Weights of a small image captioner: decoder activation swiglu.
Rows from expert 29 of block 5 of the image encoder, named by matrix and row number. Rows with one number belong to one neuron. Each number is 128 + 24 x the weight over its row's rms, rounded and kept within 0 to 255. All counts start at 0. After the name is the row's rms in percent of the matrix's.
# up: expert up (encoder.blocks.5.mlp.up, 64x96x192), inputs 0-191
# down: expert down (encoder.blocks.5.mlp.down, 64x192x96, transposed), outputs 0-191
up.16 075 [128 131 150 119 137 115 140  90 126 135 148 133 126 130 173 146 143 173 111  89  85 152 123 113 146 119 157 107  83 123  81 147 124 130 159  98 122 125 166 136 168 144  79 126 121 130 123 123  78 134 130 145 142 135  81 131 111 136 170 150 125 139 147 132 110 109 155  82  75 115 112 133 147 143 121 151 120 113 147 130 136 144 158 103 139 131 123  78 106 157 146 109 139 135 142 162  90 105 106 159 106 132 131 141 158 140 159 120 145 136 127 151 117 134 138 105 127 109 112 176 135 169 153 181 140 110 144 113 115 117 142 140  93 131 115 126 125 190 160 134  72 174 122 117 120 103 131 137 163  81 124 157 122 148 130  68 146 153 123  73 130  84 126 124  91 104 120 107 118 147 106 133 112  89 164 117  93 121 109 154 129 125  91 124 110 113 131 164 101  99 113 160]
down.16 070 [127 139  95 156 119 105 114 124 107 131 114 106  94 147 112 114 127 114 113 173 160 100 125  93 143 122 128 143 142 161 181 117 123 109 153 119 122 163 123 110 132 155  76 123 124 149  71  93 109 124 155 136 134 127 112 152 147 157 124 125 115 136 124 101 123 152 119 127 171 134  98 169 123 140 107 148 130 154 205 133 148 122 134 109 102 103 131 125 151 139 170 106  92 130 133 137 130 147 108 103 147 124 106 174 127 134  99 122 175 153 109 135 152 130 142 140 124 128  80 136  70 132 112 116 143 137 125 150  96 100 160 136 162 150 127 162 155 140 117 119 124 179  96 164 114 100 113 102 114 197 134 119 151  97 114 132 161 129 118 128  97 147 141 182 153 119 118 134  84 133 104 169  95 142 108 107 122 107 148 128  80 112 133 131 169 136 152 139 157 165 172 117]
up.17 104 [ 92 115 154 141 111 119  98 178 100 123 143  95  93  98 149 116 167  95 139 125 110 149 115 128 147 138 126 129 136 104 148  79 140 166 117  92 136 135 122 139  79 118 153 138 111 108 115  76 124 144 129  52 113 127 113 126 120 139 106 155 134 155 151 123 104  82  85 121 151 152 146 128 158 107 147 119 132 125 139 140 131 143 137 177 121 127 129  99 177 128 135 153 167 153 133 142 148 130 128 136 151  80 138 105 119 129 122 115 114 163 112  99 121  88 109 112  99 109 119 150 121  94 144 167 128 127 142 104 151 144 131 180 118  68  98 143 103 114 167 134 111 176 124 127 143 136 125 123 147 119 152 162 137 165  96 125 138 129 138 141 158  81  92 140 115 104 103 153  82 191 133 144 123 160 144  91 155 111 128 154 140 151 145  77 118 114 149 123 145 119 141 115]
down.17 103 [149 122 105 142 107 178 135  69  97 131  96 108 101 100  98 146 102 159 133 152 126 121 105 153 169 155 154 126 201 121 113 156 121 100 150 170 116 147 127 114 151 126 138 124 134 106 124 115 141  92 132 145 102 144 135 108 101 108 135 150 140 119 133  93  98 141 150 135 101 152 135  86 135 146 139 108 155 104 169 139 151  77 102 117  93  94 160  95 125 106 182 114 108 114 160 132 138 120 136 132 106 177 102 150 147 142 151  86 103 116 184 151 138  75 115 152  95  97 101 137 156 118 101 134 109 118 136 143 138 134 134 117 135 139 173 139 124 114 130 182 119  87  96 106 155 101 137 133 136 126 119 106 111 168 101 115 131 156 143 149 105  90 101 140 151  86 117 109 102 136 138 146 148 133 115 123  65 154 136 136 148 115 105 113 110  97 120 135 114 132 129 143]
up.18 112 [126 152 124  89 130 125 109 148 115 112 133 167 167 167 107 130 137 139 171 133 121  57 114  92 128  83  98 101 128 140 116 129 123 121 126 121 113 152 124 134 154  99 157 103 118  90 151 151 174 112 179 143 150 115 153 108 142 116 113  88 162 131 134  84 112 111 143 128 122 152 140 134  98  83 140 122 161 115 131 118 175 174 114 120 131 125 132 160  82 123  96 129 129 135  53  99 157 129 165  97 146 140 134 116 158 155 142 146 119 127 106 100 148 130 149 109  90 138 149 119  82 141 136 164 133 160 128 107 129 173 173 147 137 106 153 177 149 134 143 154 126  92 113 136  94 149 139 104 100 122 133 136 136 111 119 172 154 135 118 129 127 155 136 143 118 157 152  72 158 139 154 135 129 107 137 117  92 124 143  97 128 140  98 134 112 102 110 152  92 118  90 130]
down.18 112 [135 111 133 192 151 119 119 121 113 151 148 130 133 119 116  70 178 141 114  74 106 152 104 121  90 127 180 121 102 113 100 134 133 139 154 127 121 130 154  87  99 109 134 155 175 130 118  99 147 144 161 142 127 137 132 141 115 107 158  92 115 123 104 154 139 150 131 117 144 148 109 114 132 159 122 133 141 135 112 131 165 170 107 120 133  72  98  87 129 176 114 123 154 161 171 154 129 170 111 129 131  71 129  81  93  89 121 140 112 111 125 119  95 108 131 111 128 131 110  85 156 136 116 152 134 145 138  94  86 106 142 141 153 122 136 156 141 154 133 114 123 136 115 124 124 128 136 114 101 158 120 121 136 143 148  91 143 163 116 144 122 134  83 132 108  85 160 175 154 150 108 100 104  92 108 163 167  71 124 103 138 123 142 103 109 135  83 107 121 140 121 107]
up.19 102 [125 173 104 179 100 140 134 135 118 161 142 137  78  97 171 137 125 119 146 122  95 118 124 111  42 102 106 151 103 147 148 125 127 131 137  98 122 130 151 146  97 146 146 104 142 140 121 130 165 141 112 136  90 104 155 151 118 137  73 115 190 143 106 142  96  91 139 130 101 128 111 122 127 104 156 157 118 156  92 122 137 102 176 113 113 132 155 117 155 151 111 129 183 123 140 140 102 140  89 123 123 124 163 118 123 131  80 147 107 157 126 124 105 125  91 139 145 167 141 160 139 125 122 115 155 108  93 107 159 139 132 155 133 150 123 159 154 152  64 135 142 121 157 133 148 109 173 137 105 129 107 138  98 134 100 115  90 116  95  94  82 129  78 152 144 106 116 119 160 118 111 110 138 131 143 151 141 136 164  94 146 124 141 136 100 124 154 141 117 157 128 140]
down.19 085 [141 150 159 163 142 130 165 107 112 124 152 137 102 121  91 169 137 127 106 134 133  95 145 113 126 110 141 133 128 112 102 114 148 159 122 111 152 111  95 130 136 126 187  93 116 129 112 118  68 143 119 156 127 106 104 103 158 147 109 123 118 153 131 135 178 166 114 110 152 162 178 107 136 163 118 112 130 167 141  99 156  94 108 116 142 120 139 132 142 143 170 111  99 121 135  82 128 151 130 128 141 120 134 140 112 152 158  77 150 108 142 130 152 136 139 177 176 152 142 108 118 107  93 134 124  77 111 155 135 133 151 146 127 153  96 148  96  94 100 110 125 161 150 120 109 111 123 143 137 155 154 155 129 131 143 175 122 135 125 132 130 158 170  92 159 100 144 127 101  98 111 124 152  97 162 129 154  87  65 130 116 102 151 136 153 112 185 108 164 146 113  92]
up.20 066 [136 118  82 111 108 104 113 149 126 131 154 144 138 103 129 132 109 121 131 119 115 109 137 145 115 110 129 108 122  99 160  91  78 139 102 148 107 149 132 118 106  99 112 139 122 211  87 123 127 171 116 157 128 108 144 160 149 171  71 118 167 130 141 155 121 116 123  72 143 153 140 120  76 136 139 136 152 147 143 124  89 115 141 159  98 156 152 179 122 124 148 139 126 153  72 163  90 101  96 153 177 109 147 132 129 164 161 135 128 154 156  91 141 101 118  76 118 134 131 141 136 131 144 126 135 132 146 123 159 132 149 159 146 137 128 106 163 106  77  75 145 119 108 148 141 168 113 116 131  88 109 146 118 139 115 110 106 108 130 106 143 132 118 109 103  88 134 160 128 137 120 112 161 125 127 159 145 105 117  96 118  87  92 121 107 112  83 128 139 111 115 135]
down.20 065 [100 143 157 132 153 121 141 112 125 147 150 169 118 123 114 105 129 114 166  94 114 155 109 142 100 146 118 129 107 129 128 171  73 106 127  94 151 151 158  67 138 143 153 102  92 128 111 110 121 115 123 126 104  97 137 176 169 107 142 122 149  96 134 135 141 115 133 118 137 104 158 130 117 105 125 111 150 179 112  99 121 100 166 115 112 106 119 136 140 119 141 174  97 165 164 165 154 137 116 135 123 142 115 169 113  83 112 150 104 152 147 151 183 127 107 112 133 104 131 146 114 126 142 181 121 107 161  73 137 109 141 113 154 148 138 136 134 194 125 123 139 161 135 140 142  90 117 128  79 129  93 122 116  90 112 121 152 128 110 133 147 103 143 124 137 112  92 154 145 164 150 135  86  99 122 132 142 168 113 137 105 104 118 105 104 170 134 124  77 159  88 136]
up.21 117 [132 165 152 130 146  92 137  97  69 108  99 139 151 128 111 157 143 108 105 150 112 141 127 141 105 127 110 107 159 135 151 133 107 136 137 124 103 110 131  84 108 152 151 132 130  95 165 110 177 155 137 130 118  96 118 131 140 149 108 141 137 136 141 155 158 131 170 131 152 123 142 103 175 106 137 164 156 122 136 108 124 139 149 138 140 122 100 105 114  84  97 158 170 135 133 106  89 108 115 146 140 136  82 109 116 138 117 137 110 129 149 133 170  91 134  95 168 132 113 123 160  82 112  83 121 112 159 113 170 156  95 168 118 110 111 127  90  96  90 127 185 137 116 131 156 125 155 171 114 198 154 163 102 160 104 142 104 157 163  94 124 116 110 131 113 151 158 125 109 157 116 111 126 128 133 126 114 112 113 113 157 132 153 101 100  95  97 118  91 120 149 162]
down.21 113 [ 82 101 133 179 136 150 123 129 145 111 134 108 151 120 102 150 171 160 141  75 139 128 133 105 123  90 135 140 145 144  79 140 107 140 126 163 112 145 100 138 155 155 171 114 167 149 111 106  83 144 154 133  87  92 110 118 139 107 144 168 100 107 179 127 167 108 142  99 136 121 149 122 134 114 131 101 154 120 151 115 111 130 141 135 125 105 152 131 155 130 126 103 140 131 135 128  86 135  88 133 102 141 112 122 144 128 123 122 114  78 139  79 112 114 143 125 110 111 106 113 129 149 168 164 178 113 137 113  90 120 132 170 117 110 111 153 113 132 155 134 133 127 150 146  96 105 100  92 101 116 141 151 121 156  92 167 128 173  80 120 124 123 106  76 164 116 170 106  85 143 169 133 101 161 157 120 138 104 138 113 132 129 122 119 159 105 135  89 105 182 121 125]
up.22 100 [167 121 114 113 102 117 130 142 126 127 165 104 109 138 159 144 132 122 127 154 102 124 131 163 144 129 162 130 122  87  94 165 117  99  82 106 194 174 138 128 138 169 107 149 103 184 116 147 120 156 158 152 132  81 117 136 120 118 152 113 117 166 123 139 143  76 144 119 108 114 138 115 132 184 141 123 116 131 166 120 150 135 148 149 119 108 106 147 127 133 117 116 114  83 125 153 151 168 112 156 115 169 144 118 117 138  94 111 110 106 118  76 104 115 138 134 134  83  89  92  99 132 129 148 100 112 134 154 145 134 170 123 133 108  83 144 147 131 179 128 140 122 125  94  95  92 127 144 124 117 110 117  84 121 121 113 144 119 140 117 173  80 160 145 130 125 146 143 153 113 135 116  73 100  88 134 109 138 152 155 151 146 140 132 114 139 134 158 145  74  91 112]
down.22 118 [ 96 132 163 151 109 165 150 154 139  87 127 145 133 138 101  81  96 145 164 131 157 129 132 116 121 137 141 181 136 161 157 135 125  51 142 132 124 159 146 115 117 117  86 115 115 128 142 169  88 167 179  84 117 136  78 102 143 106 134  86 113 122  87  97  74 129 156 159 113 122 143 131  95  96 166 122  97  72 105 134 164 137 154 132 139  95 140 173 127 117 130 119 118  94 120 159 113 131 186 132  89 161 130 145 143 136 109  96 111 112 119 133 106 117 126 175 126 159 130 122 148 136 132 111 124  98 135 154 117 101 112 129 114 103 121 148 128 105 121 124 131  95  88 114 104 144 100 127 124 130 125 149  98 114 102 100 148 132 111 139 120 130 134 125 106 138 146 165 143 116 169 103 131 153 127 122 103 156 155 142 119 123 150  76 128 125 141 119 124  97 174 135]
up.23 100 [117 144  96 120 104 145 120  96 131  86 167 137 144 102 149 119 136 115 154 152 133  97 115 151 164 158  56 125 175 139 109 106 100 120 111 136 121 159 105 122 169  81 148 133 112 135 153 157  98  93 131 180 129 155 111 149 124 138 160 105 123 130  77 125 145  84 101 144 169  89  99  94 120 139  89 127 143 135 107 114 142 151 124 171 102 129 177 152 130 149 119 131 174 142  71 110 102 162 137 146 127 142 120 131 146 116 134 112 119 136 120 119  86 121 109 161 135 133 152 128 169 143 103 103 108 140 124 105 157 127 137 138 116 102 149 135 112 116 151 125 124 123 123 133 109 127 138 123 117 129  82 110 104 117 122 168 134 133 128 120 101 102 120 125 131 140 153 193 131 122  90 151 138 166 133 191 139 119 131 107 124  84 114 144 130 181  92 144 109 160 170 146]
down.23 108 [ 85 110 139 119 123 104 132 125 119  89 144 171 123 111 117  96  73 140  88 158 141 129 145 170 131  98 121 151  86 146 155 106 143 127 191 142 116 144 151 121 118 139 142  94 139 136  82 113 126 148 129 127 164 126 158 120 139 103 116 145 131 105 128 144 123 112 141 131 140 146 104 110  96 109 113 120 137  88 183 116  89 169  95 142 132 119 114  95 145 120 117 128 164 104 101 122  86 141 109 125 102 125 122 142 133 133 151 102 174 108 164 129  87 165 130 111 138 146 134 115 133 134  61 109 142  88 191 146 134 102 118 132 141 117  76 145 120 143 121  87 149 161 126 165 140 124 141 131 131 141 147 105  99 111 151 124 103 119 139 136 115 148 162 136 130  91 125  82 123 127 147 123 122 129 108 172 175 114 152 152 104 164 133 153 141 205 110 140 154 120 152 116]